config.toml
encoder_arch = "tc_resnet"
encoder_norm = "groupnorm"
encoder_weight_standardization = true
encoder_depths = [2, 2, 5, 2]
encoder_stem = "single"
decoder_width = 256
decoder_mlp_ratio = 3
decoder_cross_attention_every = 2
init = "kaiming_normal"
optimizer = "soap"
eps = 1e-08
Rows from block 7 of the audio encoder of a small encoder-decoder audio transcriber, named by matrix and row number. Rows with one number belong to one channel. Each number is 128 + 24 x the weight over its row's rms, rounded and kept within 0 to 255. All counts start at 0. Numbers have three digits each.
After each channel's rows are labels from the 100 clips, of 14976, where the channel reaches its highest value: "lies over" is the class under the peak. Only what is clearly more common there than usual is listed. The data: Morse code for random letters and digits, with fading, noise and interfering tones. In brackets: how many of the 100.
# convs0: first width-7 conv (encoder.blocks.7.convs.0.weight, 128x128x7, standardized in use, each kernel summed), inputs 0-127
# convs1: second width-7 conv (encoder.blocks.7.convs.1.weight, 128x128x7, standardized in use, transposed, each kernel summed), outputs 0-127

convs0.21:170143131136138122121168121156154174158107114148126128092070101117121118130139113088110096146068130136101095119132167166128140146124101134138119107083155078117128061130142125146131125155172156159107144102140110134124116091130134127117128093139140094124101152139148110151145114158114136102119133074153125119133110122115175117084122106131119151160174109117142118129109103106112095105085
convs1.21:129145129125129098131119162102135146120110148141091176156159126125155147105118108116081154076123110101135132169131101150108125127167121122116084143156187165150123121131151154094105158120136124142151140136167151096128165128108112117157112140100118148115167109142139118126201116153151092138137093114125126080106108146150121116124082135179130109145154120157142119119082125080134103129125
lies over: the character "e" (28)

convs0.41:106118131108104101092130134161123130100077118106146163091152113093100126133088171115076093132123138102155128167134098128121136111174134117165138109087132143112126147084108131117138117152137116122126141116125128146161115166140134085131063091144142090158071140116154147104121103138123114112122130134107109142134148144191145106141124144118156151150081117124096147096135173130126124164119
convs1.41:107148109124140160149061090130123123146109106120113148095106090148125118118087144174137151114141140113157125106128152122124117130126128127154157145104160099120135145116111124129122072068139134153158107085126127132095113112111128135131116165121119143107126181096095084149164136155117181132081121097117137100155140132164121155102114103179132141160140153167133125151135156147135165166119
lies over: the character "r" (27)

convs0.84:102134112122124105144131133110115153145113126111122117147105107133118120089183135141141154111141135138139090136106123118053141119117110091051095099119102124101094142119124117115137140152108062114122122139131157114106125121102127088112102122134129130086120112143145099124106106147172126126125197119152137101108134098138121147145118135128152112138128140131175110129170086156163125093198
convs1.84:129110121123129099130121149109112110139113106126114107103135198131154099108145120101119136098097119115140094135111107121120146140137088113069141092092162136113162128171214131123140108090159118103143163153133149109122171126157108123127141169132125157118108116113121152120104111128135161150146152091140092126107109154105091109098107138081118084134106120108095087137102146097115114134110
lies over: the character "c" (28)

convs0.97:106159162128138103135134157142143107103123123115130143131158148123102124127148147140104102118148104148120122101142122148127163155153106106146142146206146111075104157109119120120116129121160129126116117144127086153075131105134120093120091143141166156149128114099106163150130205123143149141111130146092143111135140125155130149078144165149165187099081143131116168119150131138126124149170
convs1.97:149125125109134136078123095134144144124138130104111146137080117123133139096111178147139142133165138128112128121146139108104174147111155161131099111100101093171126118105077168129140144133104122124143085096123098131089134146095105162116133098096148061109108184111114109106105104088117161132124110104158145105134135136122131116172137073099160114141140152177146147121129131142164138143130
lies over: gap (98)

convs0.56:172156133103174143112135133159140121130136115118142119145089173139133097124122102108090130153106109137129138107146050151082160144141132109116099174128090121119125074130126115142104164119121105138137145158172153117189130140120094166093129142128110069138174161131110134154151172130152107110133122141134140118096125151095154161111115148110140121137103120144099113122163123113125105121104
convs1.56:162100124139097122157128150094157114042106129125110158131159088082114149128114142134126111154119136189153139126130196122108142154095148143131119101111134161121129140152112108086131163171103122131112103111120140129097105096110157116138115123089095079118138135109132111116153108138145137103093104173164109149123117142115144141119131131151143123126134103111134092124077129093126155130088
lies over: the character "v" (25)

convs0.54:180123095146154117156114174158134134104189171129119101128141129173127117122159135147134144138130132111121148096147118135123142129156185112104144155140118101148147088111165105134140129143150094112137102129120202125158119074134108154105096115138110141114082139124125145111135192147116088116106151135141114084082130137155140123123127158124111157128141090137122115111153157091142135110147
convs1.54:158109136123103174145165108162140135124151127128163164136102098078153165133134155154123170133160109108141143114140145145115128159107131133154100116114120127107112122119121121129134161159121137155120133150114124113169106157108159110127121092160174098152086110123095117163137091092095113108095105095108120098180105110097087111132175080142123111121121119109114109137072123131139123154085
lies over: the character "n" (26)

convs0.111:141116116125105144148137169120124109097133109146159109108116126152102122127171142146081130117131159140105160104120123110096120162131139144112145115123122125116114132100125092106151149142147135121145131129080116137119141106114115129130112138123093147097029143095090103145080138122121077127130162130114170098087096121098158136143152122164123173119107130116116156098143161152169185160147
convs1.111:138122114102146150115136137152129165148124146117153155197126124103138133122134086120157126164147123161127124138150146159160135096131158109100106180124082129115146133160211168098113147150147123135136129163125131118118118125120123141102117096127111137125119123104138137121149144067101129128115110128136087112160150117102119122133192161133114092111111094123118111207125114142142139109165
lies over: the character "n" (27)

convs0.125:098133131135131114114134121128101130151137139119144115135162118122151144106109125131108156072133127141065129116120092114102110117146130090169099176137162123134140107140133161137170106139172111100119124109140085124098153129112162108131138104147115151071102126165123090124142095166100186094138111108136095096132112153112108102118122124080134124129102102132122177166147125147166154104087
convs1.125:144145116160141113128128116052138100110167110136142128144117159098110104092109116133132157113110140110141153120095138108126074091094140111106128123118132114117129074098107149158138168089145153103095144139139127156157150154136075132119164121160101140188132110150153101168163137123139105144093087128139122143069124082119141136116104104136138154118138128140149121128138135082130148134156
lies over: the character "s" (28)

convs0.31:149117145146122171137136103131120126120126117132183118139144160138133144144143077123131147171113085122158118117098168147141104096109143125160123135173115122160169162149135113134140140138130090172146119111153109110122151149160089091132131096139141165121124147118088166148135105135095099167107112134123137110108101140132095105134173106088098136128205162147126150145142092098112164121118
convs1.31:168116104180141093144081141114160090143109120094124153124154121150124131127129141139138112089122092099151081161168112075085099140120109130107128095098114141121124121113139086117120092119089145137106124117095134136097110148112167139145115117094117129160128100113101172085107118123137112102125122078073127143173118134118107136119096113101108149137128173119141142078130159125111134143120
lies over: the character "7" (31)

convs0.34:119121164126119171095125119159132119105138129091150154141187101124130109108183149123121133118119106086088135051121153133108097113119138129144156126111107108129099156154131133131112134097113128165118138143141096128138141156116156093110121101119123087159076148076130166105175129140144126113122127113123144110105138151140103113152091148138104120165148122163137136071151111132116081145161
convs1.34:135118108146123136150101127060153099136110097089106145134124126158154163169115119128162178148148132132094125132173124133148092126140130148144149146122119118107119112135106073103127143140098158101156137116132114115131146149150124143099138146172112102131122137158120114173170155164127169111111142088106091166145137130185111163134129116151099140127110117123141094141088097133189133164112
lies over: the character "4" (30)

convs0.25:167123147101169129148142148149131132108130127153105110145128130110146139118128156138092148151136136132103139142143114122175113099134113114117122098066160097157116116158116121118109099154137076137204130165147137103132134101086151172149158118136098135108112131140089117130136099135146144129122146164131152105129118140092178149098126103167122143136121101147099125123076148161066100122091
convs1.25:117109120151120143126132120119139195113117171117086162113121149124108115154100112107153105123125106139209134164089109191093173128164145162117111116146146132111090152112128108115123138134128168120132119134120104110127098145099093145170106168108112127119156137141112157125126119147144121124138137126131122119137183120126126082113090119104147097137137143129158116082131157059112130149119
lies over: the character "m" (26)

convs0.115:096133109104116167136154114138143125121144119077107150129120114109132143108160090144134125163089157124118126165171089145116150153151160122143133139064137125106137099127109108112094139159156157122179108111147099155146166108069118109112153106153109121118100088137098137165148087138083176128116171154118126093127156122102134128113147116164138142107083139149119132137110135145145103107120
convs1.115:121180167128125086126103112160119116106141129073151108126140152089151089121143110173120126141077122111064100097097157131138127107152119154120142160133115136113117120149129085156161165152161094137080132116168145111147127134155105179148142152153127109140106094105145130200108142149145107140128118094103091113128142148153116129113144136127083136139142116125125104146149150116128139123140
lies over: the character "l" (53)

convs0.1:097144118121112125131115141112126137152101124137081095130132160123141120125155088133185140078121117147105120094138178146132144142099131158153144139165101131115138134089131131118109132108084122136110123094111109108116127199090100101178102125123124139066147126129097104099138099080102139124146156137115091145125142144148100171145100141121119106152162137109136173156137142134111170160141
convs1.1:087100131130200122112090073137121107135063080152124125137126102144170093129142131139110151103109089125133085122118082120107153137165094113116144103111136116136149123144129129131138130097141147095130138125115130102106113087114172103094123162142128113212112117105142172120124152121152157120122171152148113142118111124126136112154129144110171119110142134153162103112101118146129131139137
lies over: the character "i" (27)

convs0.87:113156160075111137143142156114119156130095140126105105134141138106122116088116145131154113144136159148137133102126107135165152121168082102118152139089102125130120135141148119128120136123116055115096126118134131130119154071133174114145102101132097147115121106119123145094124115110130156120105139181108117172084138124136173198106119153131093153094113123144135125080133109139170122156175
convs1.87:148134161106105086122118095131109117119141100107153150133106127139165140166157142124103110061152134119135135125129134122156134139140109145118111118154134174150134160168203173095175154144168132152164154109140088094133121128133097125112116115163150164092120141119112134138119142146146090138117092121153128142167135159143116117135103111153138100104116121118110082103085104093138084122112
lies over: gap (90)

convs0.127:175124165117160094101111134134158113144146140138164158076161152140096128106107146165128122165123159150147184129138171130126123090169146109135146154113104145124101157107149121138150170167144115108120154146145145141144107136134130092185140127142165097093110144128137124127151099116077117105131136140113127135100161132119158171103162135107128135090107164128114118094121145147174131095143
convs1.127:103147119170116180150128100123091134168137120063156108125147140171116118164149114142121135111165134084116065165119109091111128139137097128122126152148128129163130104142131159149105113125169107141154114099135101164125116150158143144080138124144106136126182094150112148143116136096144153161103148092129128152136118151114093108180147116132144098121114092149117099146138087127115118154137
lies over: the character "d" (65)

convs0.82:117129144173152105121148112126160135114136126109108123097151134143113122135150108163122116165123116155093134089140152089117120114141125130156144132156098126114154120117157134132122129147115126126093131178137112146115111141151165093116117101108110125107178147115140106107143000117094081107146087186111088112137115108130138141136129147121110113128138127127134154122142092136139133160116
convs1.82:154124129168148167179117148132140123103122139098169122127141130113081122118127121159122149120126142153159111120120090194140143133151111184151140152099121127121092180107097157124100149092137169128136119123117121121120115139102159149099114112087112118112115136139083107123112167114084148165092075146145139098103117129113130087144123074140129126113129121152141130115116101096162078131123
lies over: the character "7" (38)

convs0.14:130079105135137142126125171123159117109125137097073155137143114165132109142113105177090146114118137128151100154107101136122119110139156148131131144080118141087108152115147164123144168108145141109109118120135130104164125121116165133115148138135140120084130162140142139121064115104150081149129136141144150130161126164143120166109144142179156095087089151148144184153140146128153123169163
convs1.14:155141116118127108165125115161116142134145135096185099133140129074127151123153116110159141180119136148171119111131139146138155119132160150148144150123111143124167117131120118113126157165125119149128103146118099117085126133135114132120117130091092069154127146163096165150069138150092157134143103132091090159139111105123125101144148193160118127138126134116141170111174145161139166120165
lies over: the character "2" (28)

convs0.11:124166123047120125119081124118123131136142125122137120074128098123115125148142126150107115098106133122173091136116177151117165156107144147191136085136141150145106132127128131125134106090098121120129125133142125095090124135090121142140158072120118148080120147104137079110151120112086130146134120131128113103143132121115159149103162115161144077169122153112166117148168126139127134115167
convs1.11:141135140187148140099114121108105155120115090152159147123101122122151102126142072114114145127139119141122140145084071157106107139188121183095134133161117113116127148125129121134107137117130145131103125123107153153123134104142128115173107136122105117109135154121093113124119140096212128119101166128112165140097137136158163131178116159096152114143154147136151126082163148121158148157138
lies over: the character "i" (36)

convs0.88:140106127149104146162107131145173113133182120080119144116162130123115103108133122168164156119143133113111131081137152125136154137142156138150126138076121130107086113159151117168147149088103121108141129118138105149082136100118144152105095161125082129162120099081130115130141106120107123100112152185139125129122156122106114174174145159120127150100127104114095141139150121157172152121178
convs1.88:136080137099161144137184147154128164085116166118109109103112123114104144144146105153140093185143109179121137145169133136128125102129153146128134139132107099099139112133112110118091104159099151122111125142149180135146103101139138127141153109198090122123135153115157173144102167138126119158130129190162111110153143169127126132127163161122132159125127120124117123139115157114124173153133
lies over: the character "q" (26)

convs0.63:097096177167105119148143145125147163129117111144107145125124083134117111110111131133134121128140171132114151144161190128111114161117107171125128175125156130167107110155141131116086136176109063144126164127114125141130128106105108098151134138097100138125104108075161134156093130117156107140124137186121105179157136129119125160111131103138118133125096088115132086123085135166146134134139
convs1.63:140122130089145167127145126100104125103158175162161148140114147150125115116152138155136136135161137152182121128141096169088126161109148163119124114138113142133126162144088094127125158120119195134151143149162119059129114142099126149130135155145119090142148142142136117102110149158111121125124120114154166094069136144092170134141150119158119124108113122115100123156110118156109069094116
lies over: the character "a" (27)

convs0.37:092141104125129128134094099107089128136101104166170089112111144091122138152159175118138136105123091104133098117146144137104173117112072139147147111105143113129119145119122168110145122067122117142137162154140072126120127155132119140124106112154132155124131124157158118129137083139177096125101072101097121146086118149138145129097143146159111106134140127118127112200100109135151123122156
convs1.37:141148119168117099122153085116141101114141099130104144129125088103142096092147125095111110106071099103110088141079148138119076087126081119093128126166131093096161136137138151129109131089138111131118142148138123116139140121118111131109124126156132094112106141134111137125167134125072138142117100088135120095142129113130082121121099077072132161117142116152134138108157104111128165109185
lies over: the character "l" (42); the character "8" (28)

convs0.43:120129090105139120131121118131146151149129165093143130185196110116124114091118108194114096097063113131129117136107151129158112157130118093155115108132132158141124140146094176128123135157108125140115109139204118133110124110108157155121109091133128159086130114125091110103133112131156143116164125102098113100095141129105107137135117124112131106132118138124171114113116112127061103114150
convs1.43:151136156140138123147171148112144149147069125108119139101116109090135094183135100103099120118132129121143154123115117135119146181095107134106094134135159128104139119107122137148159150118110130125108134131051108126127125134134102104101119151137134155148151135098121139095080125127124139171101126129156166112150147103218118078127134113114094148120122135129109115116140143164185100130114
lies over: the character "y" (31)

convs0.5:101106145107106139134105126127142151123120129041092111123146136116118111126161132168107143130111145127113096168122136104115117130124108152103136125084136116124125097100126125124137093103113159130179114091130112102078165124115148119139094121124101103145131138129159153132162109142097093172141128133129115104114132096171144126154076115116143118141145143163148178120161082153112193162136
convs1.5:131155172154144137104115122139125123119142139176138118128124100145180117123125099164130117149140096151140091104173139139118116114138141154157150117120113092124120163121119099145067160127098146121085147115125168145133144121097140125117138102093141162106124130183130109155122148145136213092114172150130094141083124162072135101138145127106127117134136132124124167099122141124174113133135
lies over: the character "e" (78)